{
  "image_size": 32,
  "crop_scale_min": 1,
  "horizontal_flip": false,
  "num_classes": 3,
  "head_dim": 64,
  "bias": "none",
  "layer_scale_init": 1.0,
  "inner_norm": false,
  "patch_size": [4, 4],
  "layers": 10,
  "mixing": "mixup",
  "batch_size": 256,
  "weight_decay": 0.009
}
Rows from block 4 of a small image classifier, named by matrix and row number. Rows with one number belong to one neuron. Each number is 500 + 40 x the weight over its row's rms, rounded and kept within 0 to 999. All counts start at 0. Numbers have three digits each.
Before each neuron's rows are labels from the 100 images, of 14848, where the neuron reaches its highest value: "top examples" is what is common among them. Only what is clearly more common there than usual is listed. The data: single printed letters, digits and signs in grey, bent and noisy.
# fc1: MLP up (model.blocks.4.mlp.fc1.weight, 1152x384), inputs 234-272
# fc2: MLP down (model.blocks.4.mlp.fc2.weight, 384x1152, transposed), outputs 234-272

top examples: bold
fc1.76:625520546536455472452503475485424503510497432558470491454524497431514507469512480584519561482455457514532408449473427
fc2.76:502523430548512532474569557438494530560538504542545541551501454520435481514520517484527503487484503495530521482525482

top examples: sans-serif
fc1.96:438494525526516524492507560489422553475448462433553506486462512543583553534553515454527438498482428511419500476572510
fc2.96:541526493516554496578523461516577503540434518441467490478514498511485521451425553534509459515473472502567492483516417

top examples: digit
fc1.1:591523528449540573532475490459501518560483537454531392455483514519513518524414506509510547520487542483543525534405489
fc2.1:488582587501537491473586485506527443498447497434516531531485540464525452447499571477423477523443480531477483493533510

top examples: sans-serif; small letter; the character j
fc1.75:502515603515522497458513510541528510505506561454558492501442501561516534552549482469574527548516557512455433528586563
fc2.75:507447488543443470419503519486557590554498448454449404551595484590470462440485486628500481468493486501495485546549449

top examples: the character -
fc1.439:498518549508477456512438596554602488525583497528478505422439468477529479552511511489576521531461463558545503524539425
fc2.439:537468457515504447449479490511463455462499482495494472565463479518497517507575515516492545534472544503511430527495548

top examples: capital
fc1.732:471463469524436488423535580514549478514572509485554456464510568484510487490541541479411474495543537563463561544561473
fc2.732:457454448513516484464468510476486508482540439525433490527512555545502500515481550479506529525550484532512528516423530

top examples: sans-serif; capital
fc1.108:469541447495571449469548479489494514560495499476539521494460519498449460456503494491511507498560449557402535497520485
fc2.108:510502482508481529472471534483409531461453508462454527424451504502505528480511529418486469518468500481470497502489457

top examples: bold
fc1.353:542475504542477428515545468493512611491467495535502518510520454510491413484597446485500553500480529530482489493479483
fc2.353:455568523520467442469488494493518464491564501453408543528536516572444515469462435517509462493411452514506488517477461

top examples: the character =; the character +
fc1.60:553495524488530519491556524469483501474533529395536452458512493435477429521520522544529558527508445494508568457501443
fc2.60:503469543456424432468473438575506457562495466519477572510485433538473547599508496454511539445499520457489532532464469

top examples: dark on light
fc1.579:452511496552470533486510452514472436565487542533544485455538516443494506501512478511487520508441454446490534560477502
fc2.579:575456565448491446513553586445495568485513451502468480547492460515523480552492496552514520534464494550451465510496514

top examples: the character -
fc1.703:518487513464530412522465524452496457504522527464491519465529447508524407550461496545526516514543523484547469467440426
fc2.703:496467552500446556460473519565483507532507534496506539553447455541526517442556507505481453460500576533542493651495531

top examples: small letter
fc1.217:466497550528469605479537509491498568547496508484521498511486519513538537575513475555551452502484474537475547444523487
fc2.217:578542473459432452456580481544460509550501481514501502595563494473551497532484563526443450455535543429486454557512537

top examples: the character %
fc1.442:485452521489488549504504497517481567444517558550451529488466471482449480470537516518511418463423526497502419531550478
fc2.442:511487486560498550414445477545546471528377463483535490471535539475594454542458514485479473517457475509445504439511448

top examples: italic; serif
fc1.581:468454468541501498529509485534521475523485456536553452486573507474513491568498499557485537462512569514466503449455510
fc2.581:524517496529485565507440511470465478506451501543443457469441559571511505469484488462511527492518532517517516466496507

top examples: monospaced; the character *
fc1.544:515547509458583464480460449440487526424435529461501542540531506457440472530473475545458556484480478536452475500532449
fc2.544:539551453525489525502542505547453507530584498498489582459520462469504512448459506446539481432582528531539432473418544

top examples: the character *
fc1.92:503497489489507438500483564541506479529514497483556532502494494537493513509516492471538482592536442502464504569520512
fc2.92:481487465474484535514481501556546471575538439540567446475554514509477544489500491542447503442531526577466507457458514

top examples: serif
fc1.301:483461504464508488524456491541543524505480504468512513469517570492519501499477519479523487481496557494546475521530458
fc2.301:491526540485522524428493557552422464492505527474474526549495424449497457483500423502485546514501488527486506480433486

top examples: the character =; the character -
fc1.452:426521512468488569446518485471457495483508502472469491504451462533491465503531513524531494514545526490460528528529511
fc2.452:475467500484512505570553560439524530527473568490464446527477581510554540510496425518507483529445535501546492545453406

top examples: the character $
fc1.667:494530506500489536519486520429457558562484529507458579539427456465545431508489466444479494515466455490565575510439518
fc2.667:414477550427551485583535436469521515495498503545521478527536510515536555513554507505469553448521523489437548512554515

top examples: monospaced
fc1.37:512446434410493472512453495483501526500561548509512496501467548510497458530572599496486525477490490500491447472481485
fc2.37:509543464519534501451514458551467404503486473459519426368435540420533541475455499516490489525556493506501531492504498

top examples: the character -
fc1.631:522498584430466458494480557513460515449517534531438516485601533449489403482435551523504489487465549485514507518504515
fc2.631:494498454450438494494540626491514545518501549551541489484453482547530493447489511509576463447535491426626510573529533

top examples: monospaced
fc1.329:489484434457488483524492500472455490455489447565490496477458464483495543473494532446517389496560509498543516540524470
fc2.329:489512487482560466483491504454543450500431490511520527524556557493451475547633477523451520514518514551492504465568492

top examples: capital; monospaced
fc1.638:542551514546529514470527583485523456497490484504530610535451512560535481466469550502477473521519468569473508526522507
fc2.638:564475485520500515536468487552474548444550502525490504461404519516547509531521469538523522446537524513462527487473523

top examples: the character %
fc1.471:434491459453461507533464510529534497531442438429521492484558470496436521443378486544525534506546554614564525493529518
fc2.471:576584537539506440436491476530541531461465526418539565505494506528489528461552502472465499498477524479498480483451480

top examples: monospaced
fc1.93:503513546477537494456462459480525463491508502491550521558461458558533453515475495566504544450450527550538594514501499
fc2.93:551507454497451549555434484525483537455437514454383499482416507577511480457499551493469472535488518528534472503508511

top examples: digit
fc1.252:487543497593463457566500580498479534511546461467532441514555564503498463526490527565547515535571503454490481455511515
fc2.252:514544533470541490465568516504528551481605522462480445609411455482545468457521487570526538517484497513438449498466526

top examples: bold
fc1.677:522521541565464506499509570431512508523502552513464399504470530505503521432486499500490434618457480469459557487541507
fc2.677:475470475493569540509489438479448554509537391462434537574466557453467533527470547579506513470430472500509541465502489

top examples: sans-serif; bold; dark on light
fc1.157:471509485492458470524529464468529448533494510533527556517512536486561594552456532530483500471474498491502484571512450
fc2.157:529488473568446510470501572484466452502552415471541531488495478466487434499522533535536542478502543518484432518423517

top examples: the character J
fc1.641:520468507467440564482440456523465531520502535462508469458510502579495510626497524442468522516425476501513588495484485
fc2.641:519493453463518472494525494490561527568516484484414434450540449512530512511471490453508543487506505494502471546514534

top examples: the character *
fc1.578:421508415540505533543451543458461510458551505436468546480500537475578507486439519491571486476443523438420494484587566
fc2.578:544537511482563441503451452466484563465490506557488468473550472510499473520456543547448496476552457535500473521463485

top examples: dark on light
fc1.360:495485462506553488452441511495456535601515428444543498434498475575455469510504412469572527525476549477544565573514453
fc2.360:447488578428462475541505524472543452430539537434500511515502494502526470565529490552535514472434491486580499614442508

top examples: digit; the character 7
fc1.99:468450534517548541482516520455546541535445438480567489527534474493521523380464419473418478527443482493567475409521496
fc2.99:491546523509454435544498443469564505443511501474431492480429561531498471537492550479590565542550445499488452557531469

top examples: digit
fc1.325:569502518520458508563525464427482547568509507546527501520488542510470493531559483431508475468560520453492515424493500
fc2.325:466525457534448382470544458496487488440453407467495533550488526481510535443466520523451618519517492506537560510515551

top examples: sans-serif
fc1.533:479619452481458465459521473513519514460445452464499565468428535548509466521459501541504466515525450531588509473457516
fc2.533:476486502500550558506535505603550511548486551519555529470518457478499532466493550488469488443471538511501506455496540

top examples: dark on light; small letter
fc1.486:551483470517509572485521562452591548451565518486586426553486443481508401498509509481497499565453507527544551517506485
fc2.486:545494479581467534537560512516521474494436493482479503465498524541505454513460424500422493490504453521503466479497485

top examples: monospaced
fc1.491:481543511472500540511449612500520557545512487594459482466442449525530481453500496462534571536493463492494451523563476
fc2.491:561508517578568474488491481578464436439545515532446435502491495491509467563525467464526460510510512461521480485453494

top examples: capital
fc1.657:519537528586526469558545487500510507484534471443488478478475501459452508469583471454449567514526446545547522585537489
fc2.657:413499508495509573431497553496509531457504447567464479465524510530489488498420601496521475417494525499538505408391444

top examples: the character -
fc1.28:473544520470484456532469475557462481464469494463507482529630506496556517519450461532468529493583489458509462516460491
fc2.28:435525525525480474493542570539459530403521536566497475437429519510493416490539591499515497537503489503499479490489507

top examples: bold
fc1.754:508516439596526430424487420451622500445476511580535528465536480443506500492460468490494538490550520497439554529481512
fc2.754:447495479495503486472515483458481555498538542526469451468484488506457533389611545538532506483554429512467549497497439

top examples: digit
fc1.530:494521436451431485505550506508542550478557553519490583482497513499491525514530514453522488562478471537519446409486487
fc2.530:466456483492535494540507473469459498528499441496545545495464573476486493509513585559407534587496558510533466496499544

top examples: monospaced
fc1.159:507539398488531515454528520407534531487448498557507569508514543516523491468493561463466517494443554514479549536518528
fc2.159:501475421512495464607450501496490421510460469456468461480489508524505480493481539505507534525500472524523499517457541

top examples: small letter
fc1.456:467453508547522514519431558480499490526523461484466532536506476449522483539541468444499531527557581494506476550472486
fc2.456:543506496514529557495546519484501491443462580457569439486513517522474573535472490486453561502489494421447406490560415

top examples: small letter
fc1.227:531503558516513481528546505519582506473540514437498539538492492530503552483512559457492538501560463552487498529562480
fc2.227:516515497471558532492455468480440554530505509510503475541481559540449527503492450520553475492479578472503577481455442

top examples: dark on light; capital
fc1.567:539526457516462566460505525472446441500504486526566515533515529511457543472558540504553474539554470525493480513560470
fc2.567:630503501548578463508472489466582484472498485454488504505502480563483471448492496471485496428544528557529529523483509

top examples: sans-serif; small letter
fc1.198:502505449479460451517511474545542509538528467489593513542481541497422451491545508420515564481497564500478409511534513
fc2.198:504604503437532520517444530500502502526499501512465430505567458451470497513467499468436479463443510541432509513473481

top examples: capital; serif
fc1.302:509522467473526468408476447543501479490456535486453495526463559525481480449536462545495405595428519505471443492540489
fc2.302:468513548514520598573478466513578537514492487477495501472537478460509400492475484517520540461533506503538516481488477

top examples: the character 7; the character T
fc1.176:501520500517552452499487402531567511510482510436514499522543486506463410470504496521568489512492521425497480474432428
fc2.176:490548537526475532483515542495491508432525573491488497485525407558531493509491488540516572538479413539576486435562525

top examples: capital
fc1.41:506530544552546527469478521491527538460530529469524494525522510449523505526577532538528430427531495524537500513485462
fc2.41:483500479522525456436499425540513469498461449510542451435521525537494491475474483507540546480479521501547441432453442

top examples: the character -
fc1.686:491487440467514535471435490472515495360553462493557474488467493478490505497492525517570484488527418553453544532511500
fc2.686:452472530472530533566557465554461567515534517537466561469478490584478562503490475472541516478470607511520533491513564

top examples: capital
fc1.698:443479541503484427478471500503503467467458484560516501418487482516460515542542407499489483498453547410475570536463477
fc2.698:557509501536486452534555518486509508562512489483497496547539591475555441516524532445512515469549518495592496529475435

top examples: dark on light
fc1.307:459513483494503449476595503470503507550520418436513500506556487530510518474387510459459517593516498555497463510524467
fc2.307:590442497493535461527465563464468457511546538608539482527476550469449472500479596535461506478482460576453569496501493

top examples: capital
fc1.606:463526452492475477551584487583477496472582540563514529532507462506509520467488536521565468553502471474429520522517434
fc2.606:538408468507549481464374493606537487577526489512469447503549474561506531523547536557517552414448530455547494467481529

top examples: the character *; the character -
fc1.746:533548496431485485496481543481545498469537500574557523485555492480491493541475476517537531506508456497477453474490408
fc2.746:481579533423457590535493488414549579461478470463482487516517466438525513528415564460531495417530497485466505420571535

top examples: digit; the character 7
fc1.61:488539504529501447519505505469557554519558531514443514515462482548529542531497540540498554495564532551502529447507488
fc2.61:520458476456530541517499496414575481538496465462500511478505515501424431448589522469503539471516466530502491407420489

top examples: sans-serif; dark on light; bold; capital
fc1.351:526429469554508444506525505453554464505488410484483461503534509493410460522588426519475531539503465537553595524548482
fc2.351:495555562516497474417459587537457497389598602552520449498539532499484490462475503487521534506531518494471466497490435

top examples: monospaced; the character *
fc1.416:548487510475498514538505416550501494539526527537514578477490506520490517567461542543525457472538497478507442518559412
fc2.416:536503468558560519501575497474520502597481575500542507538568445615560541489495506548504494501503520456493500481524528

top examples: the character -
fc1.369:460494520420448489501476507455534458482522551477513473591502502496514443506508459471578501499478425556502507528474554
fc2.369:469519510531550484498454538462479453470530482550497514490490513528518498476478602490473566531491499494498512529508499

top examples: digit
fc1.398:475550498432474462504559580459482495517598477505519533508565521490532482549516514477497574524510483587513421481487484
fc2.398:507453532532505442496441520456542475502566549429442496448468511529449537463468458529498465555514534450511481523518487

top examples: italic
fc1.73:542479451525478555507524478486504521474484504546536495407536485541536515539529418485446550481488520468489464465458581
fc2.73:487537516505555467520515503461509481555477507468507611575467580509428484518434572443555524504537468460517532462534451

top examples: serif; capital
fc1.587:532432497518541562533486486495420499465448517500516533555549454514527484484536473533519447472490519476515470488449570
fc2.587:453520554507527459520493606528619477536533509545500538469527500482451502469527504441529509516500567429451463540515431

top examples: dark on light
fc1.655:466521434473586502509530523479409479479527534433511489433459477573459507552487445536475558513454470525485542515458452
fc2.655:483506540525518494511487531511541499523469457591513510435488512507544521540478591467504409547500433521442545504517580

top examples: capital
fc1.645:452506522541478414520547534505515555538517499479472499468471512452449459502565452504513489506519467454519476596474478
fc2.645:546435491500485559533465496482534497491477563536465465500497512525468515444447493495559528590512523513497520544499461

top examples: the character -
fc1.411:519504470460492479570454463537474499530550603509510474482501436568523474520474485539481439520478503447462529430514526
fc2.411:457497553538539472492490495493556405456508490480483586484517501519523496493493451572531512484503435473513530534575506

top examples: the character *
fc1.394:463466518480545475448511443541554505511509512427520533419507445516422502526517476470468501506589463534501445504593481
fc2.394:545485444506490521490547525482500447568477486523507559570544488538538537542471526519489454579411532550534455487429535

top examples: sans-serif; capital
fc1.766:450543585552505503487487554571516487543592464529509494449488554517492491527532435387461455520574500490495478470454472
fc2.766:522536532496435573474481479510494485479481468515551455506437502503545528477531595515510424437546481503518476509574475

top examples: bold; dark on light
fc1.619:488496485510496467490457538486438512498523450483514511514476496531452558487541501559527545478500461543502494500493525
fc2.619:510503507545477545460486487493522533488449530478547471504426450510526497437475468488483507489507528524533461558532511

top examples: the character T
fc1.614:456433511550458491500450494481503480472526548468499529499472525587467506463467489609469449496514530474458479501576493
fc2.614:506497553471436525502559458585436488467503419529453434576425528462539536573494451533550613508426443576478497522490458